Weights of a small segmentation model.
Training: 11600 steps, held-out accuracy 99%.
Rows from block 7 of a small segmentation model, named by matrix and row number. Rows with one number belong to one channel. Each number is 50 + 10 x the weight over its row's rms, rounded and kept within 0 to 99. All counts start at 0.
After each channel's rows are labels from the 100 images, of 14848, where the channel reaches its highest value: "lies over" is the class under the peak; "strongest on" is what is common among them. Only what is clearly more common there than usual is listed. The data: flat shapes of many kinds, plain or patterned, on busy backdrops.
# convs1: first pointwise conv (model.decb.0.1.convs.1.weight, 128x128x1x1), inputs 0-63
# convs3: second pointwise conv (model.decb.0.1.convs.3.weight, 128x128x1x1, transposed), outputs 0-63

convs1.41:54 43 34 57 43 38 48 58 49 51 43 43 57 62 66 50 40 53 52 51 52 63 64 32 36 60 46 35 54 44 35 48 51 42 51 44 25 63 49 35 39 47 49 34 42 54 40 44 41 57 49 62 50 66 65 48 53 44 54 40 58 45 45 56
convs3.41:65 46 54 52 59 47 38 48 28 36 57 35 67 54 58 31 35 60 57 33 45 70 38 42 52 41 51 56 45 53 67 48 40 49 49 51 49 40 44 53 53 63 49 49 54 34 37 46 36 41 54 48 56 69 22 28 35 34 53 56 50 38 58 53
lies over: tee; star
strongest on: tee; star; largest shape: tee

convs1.64:38 56 50 39 30 44 49 69 50 42 32 37 54 44 39 38 51 72 49 46 64 46 52 38 58 57 54 49 54 47 43 63 33 38 51 31 48 42 53 58 53 53 37 82 57 52 50 54 52 39 48 53 63 59 46 46 58 50 60 40 48 53 43 45
convs3.64:37 42 49 47 42 35 55 58 50 63 71 54 51 58 51 77 49 50 52 56 66 38 52 45 36 31 52 34 67 43 60 64 50 61 49 46 53 55 56 28 46 44 68 59 35 49 63 56 63 55 57 63 45 42 56 58 64 43 51 59 49 55 52 43
lies over: tee
strongest on: tee; largest shape: tee; count: one

convs1.6:57 50 37 57 42 59 42 54 56 51 49 51 27 66 53 71 63 45 49 60 62 47 54 43 37 59 58 65 40 42 73 47 66 47 52 47 73 46 38 48 56 66 46 50 37 53 41 58 57 54 44 52 59 61 39 50 58 51 61 54 67 34 45 67
convs3.6:62 45 41 50 65 46 45 23 54 40 44 42 55 46 38 33 54 55 46 44 38 30 45 48 49 57 50 44 45 60 38 49 44 49 58 50 61 44 50 64 52 27 45 44 42 49 24 49 25 71 39 45 61 44 47 43 38 40 47 44 47 35 51 62
lies over: circle; hexagon
strongest on: circle; largest shape: circle; hexagon; largest shape: hexagon

convs1.102:64 50 46 59 48 45 38 67 54 59 52 56 55 55 54 57 52 66 40 70 39 58 61 50 70 49 63 65 57 53 52 43 55 65 47 78 37 48 50 44 43 43 29 46 69 43 34 36 48 45 52 43 46 37 57 46 52 62 42 53 52 50 49 69
convs3.102:42 52 58 60 49 67 59 37 49 59 41 66 48 44 49 40 46 47 64 58 56 31 61 57 59 60 49 54 69 49 49 50 44 41 76 38 39 48 38 36 44 46 49 51 43 56 47 52 42 55 37 44 46 35 42 63 62 39 47 49 35 58 45 53
lies over: heart
strongest on: heart; largest shape: heart

convs1.67:63 30 45 44 54 57 45 43 42 48 44 52 46 49 48 47 49 33 42 53 52 44 48 59 45 41 44 39 57 62 43 46 54 48 47 65 41 44 68 55 50 47 51 46 49 47 52 40 82 56 62 53 35 43 59 46 54 62 35 57 60 53 58 46
convs3.67:42 35 53 55 61 60 55 48 60 37 65 43 59 43 43 40 50 64 59 54 61 49 46 41 46 60 35 24 46 29 44 35 60 58 51 54 52 49 28 41 38 60 42 50 41 40 59 43 51 52 59 40 37 53 53 49 43 63 45 59 50 57 60 52
lies over: tee; bar
strongest on: tee; count: one; largest shape: tee; bar

convs1.19:64 51 40 49 46 54 55 55 42 40 51 65 40 44 49 50 65 44 56 39 58 47 53 66 50 49 44 38 62 40 29 55 36 41 47 70 51 56 72 60 55 39 24 43 65 32 48 39 41 58 62 45 50 46 47 52 54 47 43 39 61 47 39 39
convs3.19:55 45 44 52 33 57 50 47 46 38 62 61 44 51 44 47 50 42 51 65 43 72 40 56 62 45 43 56 56 41 48 60 53 47 33 43 58 51 55 38 49 63 40 39 64 38 76 50 48 37 47 39 45 81 48 36 56 54 60 70 49 60 48 34
lies over: crescent
strongest on: crescent

convs1.82:60 52 52 33 64 48 55 48 31 44 51 58 44 56 30 60 60 43 46 53 66 43 59 42 48 45 41 44 52 47 54 49 57 44 59 52 42 60 48 44 54 63 57 66 61 59 50 56 43 48 36 75 61 59 31 51 45 49 51 63 49 53 70 51
convs3.82:37 67 46 62 54 36 47 46 66 57 49 60 52 41 57 44 46 68 60 61 58 31 34 61 39 49 58 41 57 53 46 51 67 55 66 60 32 51 61 64 27 48 62 46 54 25 50 46 43 44 58 71 53 61 49 44 49 57 54 40 47 53 51 60
lies over: cross
strongest on: cross; largest shape: cross

convs1.97:52 50 53 47 47 49 52 42 51 35 59 62 49 45 60 49 59 41 36 35 52 42 30 41 15 33 49 32 52 65 45 53 54 35 28 56 47 49 59 63 45 60 39 56 56 59 60 43 69 52 51 43 45 52 54 58 43 60 46 56 44 43 62 44
convs3.97:73 44 49 66 56 51 59 47 41 52 48 67 34 51 45 50 67 49 44 35 59 60 59 37 43 58 51 54 55 42 50 43 63 45 39 49 50 44 52 61 47 64 41 47 61 36 43 48 47 42 56 45 43 63 65 33 61 76 39 46 53 53 21 56
lies over: heart
strongest on: heart; largest shape: heart; count: two

convs1.73:53 68 42 26 64 64 49 57 57 60 52 49 55 54 40 57 67 44 52 40 58 39 50 47 61 56 55 40 46 42 61 60 52 20 34 69 49 55 52 50 49 43 49 57 53 34 67 45 48 51 41 58 51 44 49 74 44 35 52 70 39 40 61 46
convs3.73:38 52 44 40 50 57 55 47 54 51 44 45 42 49 66 39 42 59 43 37 41 52 48 70 63 45 39 49 55 56 63 51 50 31 52 40 70 58 43 35 45 41 47 64 31 45 54 45 35 53 48 47 44 52 35 53 39 56 51 53 33 54 66 46
lies over: heart
strongest on: heart; largest shape: heart

convs1.43:66 51 48 42 43 52 51 58 60 36 66 64 47 48 49 43 44 39 44 43 82 44 41 60 53 30 46 31 43 39 47 47 44 46 28 62 55 52 61 53 49 62 34 52 51 58 52 43 55 60 46 55 48 56 39 58 33 60 52 51 45 52 53 48
convs3.43:78 46 57 48 59 56 55 50 54 36 61 54 46 59 51 58 66 33 56 58 60 81 46 51 46 65 35 50 49 48 60 62 64 56 34 47 62 64 48 65 51 63 26 64 46 45 55 39 48 55 54 36 43 46 49 42 49 51 43 49 50 47 43 31
lies over: circle
strongest on: circle; largest shape: circle

convs1.20:44 50 44 40 51 61 62 53 44 40 46 61 43 44 48 56 48 44 59 55 57 40 29 63 66 52 47 64 58 35 64 58 56 50 61 65 45 40 51 58 46 32 50 41 56 44 56 46 48 43 39 47 46 58 63 51 21 59 36 52 48 50 50 54
convs3.20:54 52 46 66 43 66 65 45 57 20 46 51 39 41 50 60 69 46 44 54 47 60 53 47 37 67 40 56 54 47 49 69 56 46 37 35 50 57 41 35 45 59 48 53 36 49 41 38 64 52 58 52 54 42 55 49 50 50 40 39 38 41 43 43
lies over: tee
strongest on: count: one; tee; largest shape: tee

convs1.23:53 43 36 35 46 38 49 75 53 51 37 55 46 67 52 48 45 42 52 49 61 38 51 38 51 47 39 43 31 41 62 51 51 47 53 70 66 51 48 54 48 71 41 49 50 58 54 42 49 49 38 50 39 65 50 64 52 42 51 49 32 40 55 50
convs3.23:83 37 52 52 66 49 54 48 53 42 42 54 48 61 49 50 44 42 54 24 37 61 56 45 66 50 65 54 42 62 49 43 53 51 55 52 64 37 36 75 68 75 40 55 59 46 39 47 51 53 57 32 54 55 53 50 42 38 32 45 55 44 40 41
lies over: heart; tee
strongest on: heart; largest shape: heart; tee; largest shape: tee

convs1.7:50 56 36 53 55 46 27 69 62 46 49 54 37 34 30 29 51 50 58 42 65 58 58 48 51 42 44 39 59 47 54 55 29 47 51 50 50 56 68 55 53 41 44 67 53 30 48 43 62 46 44 63 54 36 64 59 50 47 44 42 57 54 53 37
convs3.7:55 55 47 58 56 50 49 32 44 36 59 29 48 35 52 31 50 60 59 74 35 52 35 55 52 58 43 64 54 50 50 54 62 54 51 47 53 41 59 63 34 58 41 42 48 41 66 47 39 36 54 52 48 60 45 32 39 28 51 47 46 38 51 61
lies over: tee; arrow
strongest on: tee; arrow; largest shape: tee

convs1.11:52 59 42 38 65 59 32 51 55 47 53 64 61 34 43 65 50 62 40 55 36 43 51 32 40 57 54 51 50 46 56 54 67 42 56 62 43 48 48 50 48 56 68 41 47 45 53 41 50 45 53 53 30 50 44 46 51 44 47 56 36 46 47 45
convs3.11:58 39 54 39 61 43 59 43 48 39 67 57 50 47 65 46 59 44 65 53 40 48 42 64 38 54 55 59 59 37 61 61 49 41 43 61 52 44 44 56 33 60 51 67 60 32 46 49 45 29 54 53 62 56 41 44 37 32 52 47 56 36 50 51
lies over: cross
strongest on: cross; largest shape: cross; count: one; count: two

convs1.71:65 65 51 42 43 65 38 41 59 46 56 60 44 28 58 66 60 43 47 49 77 52 48 52 47 45 52 48 50 51 47 45 60 50 47 54 57 53 53 45 52 57 44 60 50 47 67 39 41 57 46 67 49 52 46 56 51 44 52 54 58 67 48 49
convs3.71:44 44 55 62 52 61 65 59 58 46 66 39 41 40 41 47 43 55 46 42 71 43 58 38 41 46 59 62 46 43 51 44 29 58 51 63 46 55 41 52 65 38 66 51 55 37 45 53 49 41 40 50 49 44 71 57 58 60 42 34 62 43 45 63
lies over: circle
strongest on: circle; largest shape: circle; count: one; crescent

convs1.84:62 51 56 64 47 53 40 50 51 47 47 71 43 27 57 39 53 54 44 52 51 47 53 54 60 30 52 46 57 43 57 49 52 26 61 59 46 66 62 61 50 32 54 51 55 41 61 30 37 51 46 57 35 38 50 54 57 65 32 60 56 49 44 55
convs3.84:47 44 48 39 48 35 41 47 32 35 49 56 56 52 52 52 33 69 55 44 54 64 59 41 63 43 57 53 37 59 52 26 38 46 39 57 57 51 54 47 39 28 68 56 53 50 43 63 59 43 39 63 56 57 66 44 56 57 51 57 48 52 64 41
lies over: tee
strongest on: tee; largest shape: tee; count: one

convs1.52:59 43 51 48 45 45 46 38 56 50 52 53 64 48 58 49 51 56 54 48 51 36 38 53 55 46 48 53 50 62 42 55 54 47 51 57 50 59 51 55 45 51 58 33 63 46 55 56 49 45 35 66 63 54 50 56 46 52 48 40 73 42 41 60
convs3.52:43 67 59 44 56 34 46 45 59 50 40 54 59 49 40 44 53 61 63 58 51 42 46 57 49 49 61 37 48 42 35 52 52 55 48 60 22 47 57 58 32 54 65 29 52 47 44 50 60 54 55 68 65 46 55 58 51 49 51 33 65 61 47 58
lies over: circle; square
strongest on: count: one; circle; largest shape: circle; square

convs1.124:42 58 67 42 43 65 47 54 38 54 37 47 56 57 49 46 68 51 37 52 53 39 55 48 57 41 63 53 44 50 98 52 50 46 66 58 56 53 51 65 50 51 54 67 45 52 44 41 52 43 36 21 54 43 71 75 41 56 42 65 47 50 53 57
convs3.124:36 42 48 42 70 65 56 49 54 53 66 63 55 42 71 48 49 31 46 61 59 57 41 42 34 48 46 57 60 37 66 54 46 40 44 34 60 49 49 34 50 59 54 65 38 44 69 39 73 37 62 42 45 50 33 51 49 43 47 74 56 59 36 48
lies over: tee
strongest on: count: one; ring; tee; largest shape: ring

convs1.117:55 35 49 53 36 49 56 63 45 43 55 66 64 60 43 55 61 54 42 52 64 53 55 38 69 43 54 34 39 40 63 65 56 42 50 62 54 49 54 56 39 49 43 47 57 59 57 44 36 44 44 57 44 45 53 43 27 68 39 61 36 45 56 56
convs3.117:50 55 47 54 41 67 57 49 70 59 34 54 35 60 39 58 57 40 49 43 46 55 65 45 49 55 50 48 55 66 48 41 53 56 41 66 51 43 48 58 51 43 51 42 43 60 43 54 47 53 54 51 54 61 65 53 20 54 28 28 60 47 41 59
lies over: heart
strongest on: heart; largest shape: heart; count: one; count: two